config.toml
win_length = 400
tokenizer = "char"
encoder_norm = "batchnorm"
encoder_depths = [2, 5, 5]
decoder_width = 128
decoder_layer_scale_init = 0.1
decoder_drop_path = 0.05
decoder_prefix_bidirectional = true
decoder_connector = "linear"
residual_init = "none"
beta2 = 0.99
steps = 5800
Rows from block 9 of the audio encoder, named by matrix and row number. Rows with one number belong to one channel. Each number is 128 + 32 x the weight over its row's rms, rounded and kept within 0 to 255. All counts start at 0. Numbers have three digits each. After the name is the row's rms in percent of the matrix's.
# convs0: first width-5 conv (encoder.blocks.9.convs.0.weight, 208x208x5), inputs 54-71, a 5 kernel for each
# convs1: second width-5 conv (encoder.blocks.9.convs.1.weight, 208x208x5, transposed), outputs 54-71, a 5 kernel for each
convs0.21 103:145154131122131090117136141128122107110117131189089128134125089054171158109142115137123131110082125037143130144135146159104129132114113127108083146165186064121126174132178051071104150153093108090130109150112114105101170083109122111098071127126162068097130079085143133105
convs0.22 100:163101140139106169126144113063167139080149160138152131096169187133126082123162075136195142121084160092138122138080140174081068210147137149101128144099141166090141118112139119128154159175139142149112143136134115139153135177164085133164096102107132129148110092113077129149
convs0.23 102:068150121104116122141087153092105092049123159149127149100144142125149195137151129171070158125116127112088133099161102174136135160124145143167145169176197099079147107132127093132208123108127168097105153134156090130129142129182065117113172100122082091114188119126137143116
convs0.24 100:119113105133142122110157122101134168089125126116154138133117120158182143128121103159141167155095136125170108133087152135132124088126125137089161127172173163169142143160128057189172173126159126126130174150099154104131127139117166127124112077148134095145104111199126164069
convs0.25 101:126124147136110143131157129136116119141100074100155135065146112147122178170124104090131097152086120170095142118112139108127094155134149129073164160125152137160085153116159096093075102091156130098150153109158081142147126099075149182221137114125165132113076085116121141161
convs0.26 095:039113114156141177110114063085155170049082124176146152145115118070120090105123173079143114108175086105122107128098153191104102097125145107127119134163228104140133081096155183095109144079116116100130142129143129255152142143189115148137082144136129111167000131109092111102
convs0.27 101:117156158123103085157116136112111082152091156056125072129132151138091113102138127181125116147084131106104123118106086176105055200135134131140199200103133138099096118090085125146078138146114121126156137098124092099121124104102107167170171176124141125147137160126155169107
convs0.28 095:041149105168079060161124119095153138140021126134090113118094127153161093118151164116150081128120113108141147059167073136111079122141114141148100129121153122114138075122121112099156131194184163159069141123168115181085139163117144180092110137152119084177082126148137089144
convs0.29 101:141088099138095098054085136119138124149123086168166087123133097084127128129130041126128162140097116110161126022208119100135180159072129147170141139133129153147119113187144150124134137106107108067128065150050142139148162131153083082092100137127112222085115147147095100111
convs0.30 100:149141114112083064153114151222120109124129176096125150167247124140159137147137115138177131090101139113135103181126167083141114111141105104128182097132114105109124177108110153108095119123102132062105139138145180214084100151064138170146132095083077077095255083115127140150
convs0.31 089:182092184162113106046148060107099107144081117074099159089134109124151154157138111140098167062127101099139116183101122194131139171073133164140088243118031120163125121137137078074185115065132137141065129110134126067137192099145122060155131099113093133118059119092114078104
convs0.32 110:149124065151128098158092124143153151142126128151072143117068132072076140104175091097084149149107154090157159059131117094090105083105115159097113098171121164090140155167071182091134148114136147119161096145095124065162138067173143135115123126148109159109115194059168132084
convs0.33 093:113086179125143134103139051131114117093126127079138122147112098084130100197175171177176136118160127094116100094179156172160099061143122120151120125184085131156191135169107121082110147167131143153069104104151154104188114127175106079090114132108130114089058132109195112132
convs0.34 100:105072107136090113113114056087094139137135177148137144137145212111156112136088094088107118093131128154160135171042165084132166078145095093149124168153183129103079178088152109144126185126110147140188162141131096108188085066111104116123128177136170115120119180111130113137
convs0.35 097:134147129114096069116169158109057099143134154134151078143191137122077077102136152154076120037097129147130144108122106113132116119187139178175115133172156126150088162155070125158129137148121106160170086145109138173110100166074097083071123087109111131169159110106113134126
convs0.36 106:162132120175112124149093116162162172152091167115151119154126140127163132112108154102111160086134098111122104132098098082116153079147118151081148136113155100162127083134114127115127155181125084101125109128112147159112163144086164144154111121120095140115173151145099075122
convs0.37 102:139127151128181170144149119096137106128158128194149092147165152121110138130126072142111111037105108125075163071103128143132132116160118074147129170069163130114137106120131157172124091128074132126221085110104102187109134106169126107136089053139136147100084157076058113163
convs0.38 100:131129141140115129110084177159091135064141133069086075146124120125148165066197121097100088126113078098115101083122131126175148125151106060131167101063110106060177144140122106147119145103116163181180204137193086128072166152084103157110080177158135101118118120158154147067
convs0.39 101:130126090172163085184052099163119151093084086184147097137114096116129124142116114124126148117109107180129131116151153147128126181224170205108119135124197070128116100072173137189151144119126139058119140092122159140160128169162107132102131078184152116127138116119151160137
convs0.40 106:079129102095158151134119162133178177196135115156081142142102115134130086182152164169160112118125058119110067167130129173125110126063087043152065154119156166139100133162184140087136239060135138156135136122104141123096124129073160159154112156130123082115139185129145100089
convs0.41 104:108105147123085092179135096110107109071156130112123111078145179188066157095128170161126163129153083142182139093132156099147154191089096083140135065113142102089197096112127175097126165113103166131161122107115062133168102162120106157103128148125100114142119107181110142119
convs0.42 097:137072061148138152144095089096141067108136113166088163174128072162092137072128095157140103180111097110146120129067092104167114180189129117085120153106088162120122161113145169185113122145078123111090111123146099129119136129142155068159071150119145177135115074094085145098
convs0.43 094:181117141097159106129161123082152120099185173053121154098181138105148153124135183112124172077118111101097109140145129114132115105156096172167108160158051162089111156104106098118159136135179090133109071148118067080136124136134132163137149061053132122162159119133185133149
convs0.44 103:168132125141114075165184142108125103088088172140166117107150115141122152139114137158056118105182093180102077153133117106137098142113145122146059107112101088108089112113116081194130191089130204102111114168144112081108114165062075140082124088120145083142183120111171185222
convs0.45 091:183167103148073171113164130082094155091062141089153123136094142072156116132133127186104150098135135118111210075197166121121134166105143194129118088121028136131172105127146081158152134076132133131108143134114137027123165181146175115095127158099128122149110165143174083132
convs0.46 097:178158111092072129098157136122168131128118129096088107114138180112121138084138140176138079124105151144131109107106168166098133143115156180158115092110105155181108178157076097176147150117090104209153115129126093102159131141162104087144146110120159153123139111119134142081
convs0.47 103:104120127116128216088115114081146173111154128158114095102128138159105157058178095143140137110145106153139125089107136154096145135113144120122140162120175152127058128148132171149135139130124106175163117195101107158160135088141106137090143121115143114187010122157031198054
convs0.48 101:149103125136143189136183125081070084113139172141138182098128135110055122112136132126112091084082165065154141104091090162058123144129167078227156171131115111139105173173111133150111168138108120118133139111129171106177089089177128183141164132105143171124041156091128135138
convs0.49 099:021147157121160134126115154100117086091064122149172101096094156116124161113151093154120155191146140117146165132127111116137181152141148043154077127192213133116117109130171138122155139129164176112204110150141112155147140156162107104149055129116119178168069187174163198136
convs0.50 100:111107143159110116153126117106181091133080161119118140103130116133127163125064123103099196175085083146130118155128149164026127145133178160120068152128127081143097151092082117183178182138150132129149146147112101093074106182174105180155161081098170125101106156129143119119
convs0.51 101:116077202094105097150173150124096191161134117168134143163117081107150112147204094137120100127130118121115124116138172116068085107118203132117118120145113140137152101127167101087123135150145149150178091169111126068088158054206202162130139126116126142184085084163080153126
convs0.52 105:158141120123120108124149100133113107181167085134113131213063064125119080114114142137153137158131090148109091145139105143146139086152122130147053131172140158138133108169110093120135142098131088194120159159075101088110140166145117066138192098176118101122160105141161116122
convs0.53 099:086166104076150138140096211089131140079111142132112154195145126110116092137137099175122148175150118090053194112139096097123185080099163104106062113150193133146091077119156129097166153139136085129122142129115157229160156115091112086149057123101201109164198112137151142045
convs0.54 104:122135125115088075147143152130066111158119120140104168167147064057116081146107083136126107143129080151092081124074131104115159100127129138131087124152143114113118099097077125110165183133124141082097159121083141156116140151076164164121106074088139152105034123140170166089
convs1.21 108:148122137154139132175087127132153137073154122192174191149121118152132051150079146150095123103180089102191098169088152128088134105109142128164134124165110112156168109091097174207156139130128101163085119171084177111101162128063181128141129109075148146136116154122107075071
convs1.22 101:099133165143170138095191147098114089110144189095166119117138146122149140114108115136169093129130077128151121126086129090134171137155092146161120162061126070171089150147178134090206157136154127142088151130134102073107110180154168096158166129119186147128138155179098154084
convs1.23 106:136116088138078145072093180128144169147140111107122113147167060080199098101148136123099093113111151138118162108131128116169157145087149166134071103139079129134133123136095175128155143084074179116109157086104095157096144174120109132181152108136151145135148110096147126142
convs1.24 098:094121127130127124121109139130121117132168138104102155117120130132170124131079155135139104197045142178160163172163214117110173052109129087134165173167121108122119164145104121146074085048131210160084148081132115135109140111110176164112174118117130155138156070139206071162
convs1.25 101:115182129143133116139135106071128146070083074176179168096128054201123177070153182169130091130128171114114139144124105157128195148130143129192125166133150099101119093125089151137116135184148111136129113104133093149183099119086211118084125133143150086111118086196126085129
convs1.26 097:033167128164123133176079109104125118145073161068125124161065109150132176150160086158122150090158162139164082096215091108112111132127134157180150100089070154110095077058143145153128181060162143100122139089068124086139097063068117139104177163189071109137106083156164087129
convs1.27 105:158132136091101130120086181160192158085153117096108166139150082116130185146040122165127114191167061051119103159119187151084144116105089037155128126164185145146112197145134091142077196153119142150131203183062175148117174137113138109238096150131118121120128166104131121137
convs1.28 099:082134098127115139099116090132146058129137130133098156138140153126100119159138096142149103087137133141159140114123105129127139112090076224168134092112051137124130068123153148117143130132147109174121107129154145102071135163110178213195158109094157153119143160101136133127
convs1.29 104:136125118092115118151091095148105177158139137117136113146162106155105143117124188147114094100117142146146108189099108078109135105123152147088108113141110120126150121139156105122109097118125157135102100114132125089073095076126129211118122140106090123122130140153075146115
convs1.30 104:129101112103137094098118132255186102092155155133104135126162145080110072148182093156126127157124132095187142159107057154111133113136156159142172123202108146085081157134127126120166172114115084165071087152144141107122143137091132178086152113081149153156210170082147165100
convs1.31 094:194136173097090143155130132087152165154092127102088189092183081123136136147157110118179102080114160160092182136165126135120162107141150160064153128120094138079159165116143157138067039123121127137113160120100141146153157161124238092080147113105136111126080117079142125141
convs1.32 099:113132110129104146172106094122175136131069078106093182125105108134086141171082165049096141127155144167155110140166175145136094103126162107146145081120167123141097073133072137167111134185117229116159130146056135154112140176135079102106134123159134152143109128115214072103
convs1.33 096:145139144140166161138151154122183141145119171104089153196099138084129149209093184169116217164112088184123160170099111118080142054083082130162091151121055140126184113143161104186114097108116062158098154117092149101120109155093182139141124116135148103101011132065149129106
convs1.34 099:097131126075132080090119119137134135129076153114147144139151131129173103109098145093063135139156110106112136129176099148142123169145150143123148123130142164090199091076106099070142106143076100193112111090100101140110120061164069092094147163136145129102109101106150115101
convs1.35 104:141134153139129160130103097155127129166179140099108132141120083111109105105124136121153134103089104116143119164168155144111149180106147122134081171127165082087080098187141102151122189110161087095104101095086134140141147140134201154150080091117128159130181101143127120180
convs1.36 100:135113111165129139111086116090156141176124205140085172133153173135089137104135138047110123088157115074148111148169165175147133093172111209105143185109150151158141142111183109109149149122110087159121145170137127130134096132107173096108175127131146126211147136110133066203
convs1.37 101:075139125129132174067186130099143086179106169116154163125067139149177153080104164148104108061080165126146114067151158143179106110127147166181107151085146113141153095036149148154193155064146143120093117078129106123120112167065068127117127166153096140126130119087036100125
convs1.38 103:108131148076154142112120143149107174124074157122160129077100171106108187057096086088125171105109111110188170172067106101128160102132117170112093175137098149131101109135138094126142185151140096158137161156142150156151087160122135178172084130125177120133155194141112171099
convs1.39 100:133163145156119138131139113093130090111135086108149103152128110142124064149119144143138053171095089079111077174129198111140178255088053121172118127142181102077134171113158128143160125167153095069144143143139160146155120116168136150129123088077125149114178120163108125141
convs1.40 100:096115100165127154144158161106132111092134142152073113110125068164134119142126156241176164108121142073121155085088086155137134108127148124134125090159133090081188094192173131134108085074078105102063113149105128113096139103104208119140121101147120148131145143153132135172
convs1.41 098:159111143126102204070114149171141130149118179119103091111129133183157120189160104154168176179181130141172141087076212077176139181246137089136101133117122085172130110080155153122133149163151126175103114092122115156158145107158151133116158123111180149109079110123093094058
convs1.42 104:126145149100132105160095118188156121091112126131097118112152088138194146169163103125117097061143084091147091149102102167104161180101102127139138112163159132138136094140132101096129137133091168137163210165087109149093175149090208096120157116117116117129112121128113118171
convs1.43 097:179148123092116187126091111144135107137131150155114137148126064075147168104151134139122184150148136139163178110103128109079066168150149155123136122171105100118099140137144150163114134107167085084147121108109149100136164099163214139181099100079122148099136095135122139121
convs1.44 105:145130160084136124116146128154103070095165119116118174100152069144126130130088144137096134143135108113121137117159092110098106138124113082156159126098112131151158189130145137122141144124173143035159139179121169160111146138089138120151056059108094097112128164172170129142
convs1.45 091:255125128127114163166151090133146101152088199169125085153159014171149126127122123208083154174119170115066098128098131127147137150123118047173104154100096150141143150147103165135101113167111117107190154094173092071125141163159169105128107159074128133147110122080161092117
convs1.46 096:170140132144117188132156148141124125138155143133081066085168118111176128116166150118159129114109152107153134130132133154124083125072135130113096127169135113135135078167083141097104123120137114139092094109110115077145127120136182119152108179114111143154120125120127138106
convs1.47 096:100188139122152182147151056132119161110119188078148121076105174175121123103188166131120170093111139123160162155147112033118081140104123158138111126116124159134086063120146115096160135112107120128149088097129122155115134105110106149210145155168090120145052104127155130080
convs1.48 092:166104150138138128116076093073152132123115088120106144110057155140117130139121179095139130118195157190105123075141098116163094150100077125110138073197143111080139074064178134151098113065141103102109128167068106142084116125081177113161091159108139137091061108116172095158
convs1.49 099:083131101146140172161113091089118138172151136105096080110069138134140143165078120080175206089196152188174119101090130124074137105163161119144095120141173108105110124122132094184095199087135127132045063118094088175131091141112156095142164149147136083097146128141156080063
convs1.50 104:142101124173086099087112115143080162107145145096203134150164160112101139146163098210137081110108098150144099187155061138102175143104057135095154131107107128142154063132122063123167161133111130198119172154118116114050092128133109132151238112142135116137127123160116123134
convs1.51 094:124127149134109090139164112115146110141151124071179092079115162125158124147142223101173092132142145117101104154104137104146175078178072181153085115114146099094155084104157125152164104108143118134140213070148160073116076080153154194151117152117098133132127108108097180150
convs1.52 097:100137173124149089161116087138068114111109102108126084112093088133115182213127140161132162142153170151137145171120169134152167163104191149130165148112120167109141118120102148113140130185107154167114167101144101202132172109141155097132144107121135111102140084143108125119
convs1.53 096:112145086158124145097138139184137090177121150093147136110104113123132176076146147123138128147138182110133142100194108144083127132177119096132192102088173134070145127137121149155142152145088119127164088132145131152101117188056100106164148093127120169136190174152104116074
convs1.54 102:079089134107145132158115140127137174137147119156117115183142131160073115167110140128105086117101151126155114093141153146130173122107121135151111141122099102110144095128182141168102122138103091147121129156058127077166171075166116131105137098124143121133099101121213148124